config.toml
model = "image captioner"
decoder_bias = "all"
residual_init = "none"
batch_size = 128
Rows from block 2 of the image encoder of a small image captioner, named by matrix and row number. Rows with one number belong to one channel. Each number is 128 + 24 x the weight over its row's rms, rounded and kept within 0 to 255. All counts start at 0. Numbers have three digits each. After the name is the row's rms in percent of the matrix's.
After each channel's rows are labels from the 100 images, of 14976, where the channel reaches its highest value: "strongest on" is what is common among them. Only what is clearly more common there than usual is listed. The data: rosettes with rotational symmetry.
# convs1: grouped (5 groups) 3x3 conv, stride 2 (encoder.blocks.2.convs.1.weight, 80x16x3x3, each kernel summed), inputs within the group 0-15
# convs2: expand pointwise conv (encoder.blocks.2.convs.2.weight, 80x80x1x1, transposed), outputs 0-79

convs1.35 136:155111127132112120117116165114122103131164072099
convs2.35 119:116163152147160142119124141121137152143125165127094150148124188124171104134180118127133144117161148149147134105165104106103095116077105146149157108112132146147123125139152120156101163141185153125074123111162113140157142108123133105141105143
strongest on: vivid

convs1.12 042:137065131122116163126127111126102103111137104162
convs2.12 108:129106143150147137133133123139117105126143128162091088133171166160136121141186120130137153135121127161123125150144116160144141152136129115147144105182153108129108097198138151105166172089126134099102121121100144094080168138130146131124110142
strongest on: vivid

convs1.44 111:134138107181123097125064126140121119125138120111
convs2.44 104:139158122139149111142122107139123125137189120142116173151158111107106118086128161131107098206121125139164095099122186139106117110105134151124088121127133123108140095088125144181121141122127132118128155139149127129143097131102179105114147117
strongest on: vivid

convs1.57 125:089158154090108116166128099146117136140107131101
convs2.57 086:097120110123113167139098127129124115119100107149184127095119104141154130144136118133138126131143135135110142156127078132111138093120143149155136133151136143113147104145125138160076138127128205126186165120097156159100140094122123142131193145
strongest on: cool

convs1.75 078:136104153122072171125108100111115160115121128120
convs2.75 098:092090136114111136130160143146096132185099120137181111127124126125132171161160114139104124134083115166142105113148166146142149112124135122121128168141093146117106119122071159124111134083130126141148101146124184146128120127138132121189107123
strongest on: vivid

convs1.6 068:085161153134112165117145160108146101108117140147
convs2.6 104:113106125100163147128136095137135106116107137159119149148161130120119083139131120129080112122166122105087147169102108135109106158161099108154125125093179157100094124157110120112101101178149090121117140102110116109103096116141151139145082111
strongest on: cool

convs1.5 045:135143094133156162097105129130093110099096115155
convs2.5 101:104140147119165108136121123124138160115107111158116084137149138137107129105108159143134149138096099131124092073086132148175095172152121101145136120102150110099093166113151119131139082158148116104079137125116130088130150099123107150117148087
strongest on: vivid

convs1.76 052:128099100134112108098143136149162135080152121161
convs2.76 090:137140142152084094157153119110135134118137103128104148148128136141154161122167108083096110069102142079178177099093119084126122124124141110153123149138122139144159099135088158144154128109134124111109116142120120094106157103113123159139134091
strongest on: cool

convs1.58 056:131114114140103131100108177161171127158108115130
convs2.58 098:146123144141115133132098118128131123127093094164100116178154118096110151118090128117157118128109122132121137120069076151129111150134081107147133131121146101129162128193164141183140168143125132142144141136124097134100158093135143165159108126
strongest on: vivid

convs1.71 066:168161119141119104100122115113126108149113075104
convs2.71 113:130118124129105146105121113164087121156135106117110126138121090108070166176155157165127090135125151143087129082152135076161099111130106137140150149119121158155122082123107110107122114125122106148096128130086115144136115116117142175142140089
strongest on: vivid

convs1.38 112:124086119161110149114110150104166106107099147109
convs2.38 090:136133122108141099149122141168160180122128119143143146136125123093115154164144152119091138094096152093132122156165110125096124169118140119144128156100139111102160158158172149167138154097103106116100154138121149133132139190131147082107156130
strongest on: vivid

convs1.74 104:117118108105111191127118126133118115185135137122
convs2.74 096:113137201137111118157120139162163163080167126127112153122148099168128116140146102112147140129121169178119151126133123130092154160126140138124172166139145141089115140105151169130143152107145120118118150091135128164097143100095127128102113130
strongest on: vivid

convs1.65 093:168166115127097102150131097106131141113096125158
convs2.65 111:133124115118123116105134145113085108169100137142151126121098175097120143193178092145106100129168089102126096137128144145130146178102093129095135129093102172136139127112088130150132099115133129150114119133124164135126110118122162142174147122
strongest on: cool

convs1.4 065:104116135132092158138091124096129151110116079110
convs2.4 109:144152122136121110154133124111105101131115129135130110160093122111160144103147105086121160101120142137149126134092106146107077150128138148185108101141176141109113115151106086104092142173095149112115126149139180091142125150140172093148109132
strongest on: vivid; cool

convs1.14 122:144121103104127135117080143066108124146106125134
convs2.14 091:136124157144141107116094104179157077125135156140090170138119150124105148120129116125160153125122137112111146155094116105108121181104138137068144154165106168127113113116116104140102088116156171117149117113120148137170093102127108107138154144
strongest on: cool; vivid

convs1.64 094:157119156127068128117126103118139095104099110122
convs2.64 095:097163148142109125146120153135204135134135097135142093148134101104135135153165133143135100151124111139121166109151133100131114156078130169131161128172139169166147090118104159144109154129121117084108089110129131130150109114132147166126135159
strongest on: cool

convs1.29 105:101100105126105109105137161132108172128118124082
convs2.29 099:188117161121101096129134108112112143115104111099147138133104087076141130138143104101117116136136126139162151133087119135140125111094115124162144108123144121104120125150104138100105122127075098102168134143102122159132134159176111185140169092
strongest on: vivid

convs1.53 116:133138149131152089114137141138100133118105111193
convs2.53 102:120128137115159154094124128182134140177114099159123056111180113114138128156098133116110104112100154134143113150093138147141173146098142121115119134161095146112116103154113131140120112162147133125094129154115101120078108089112144122093118140
strongest on: vivid; warm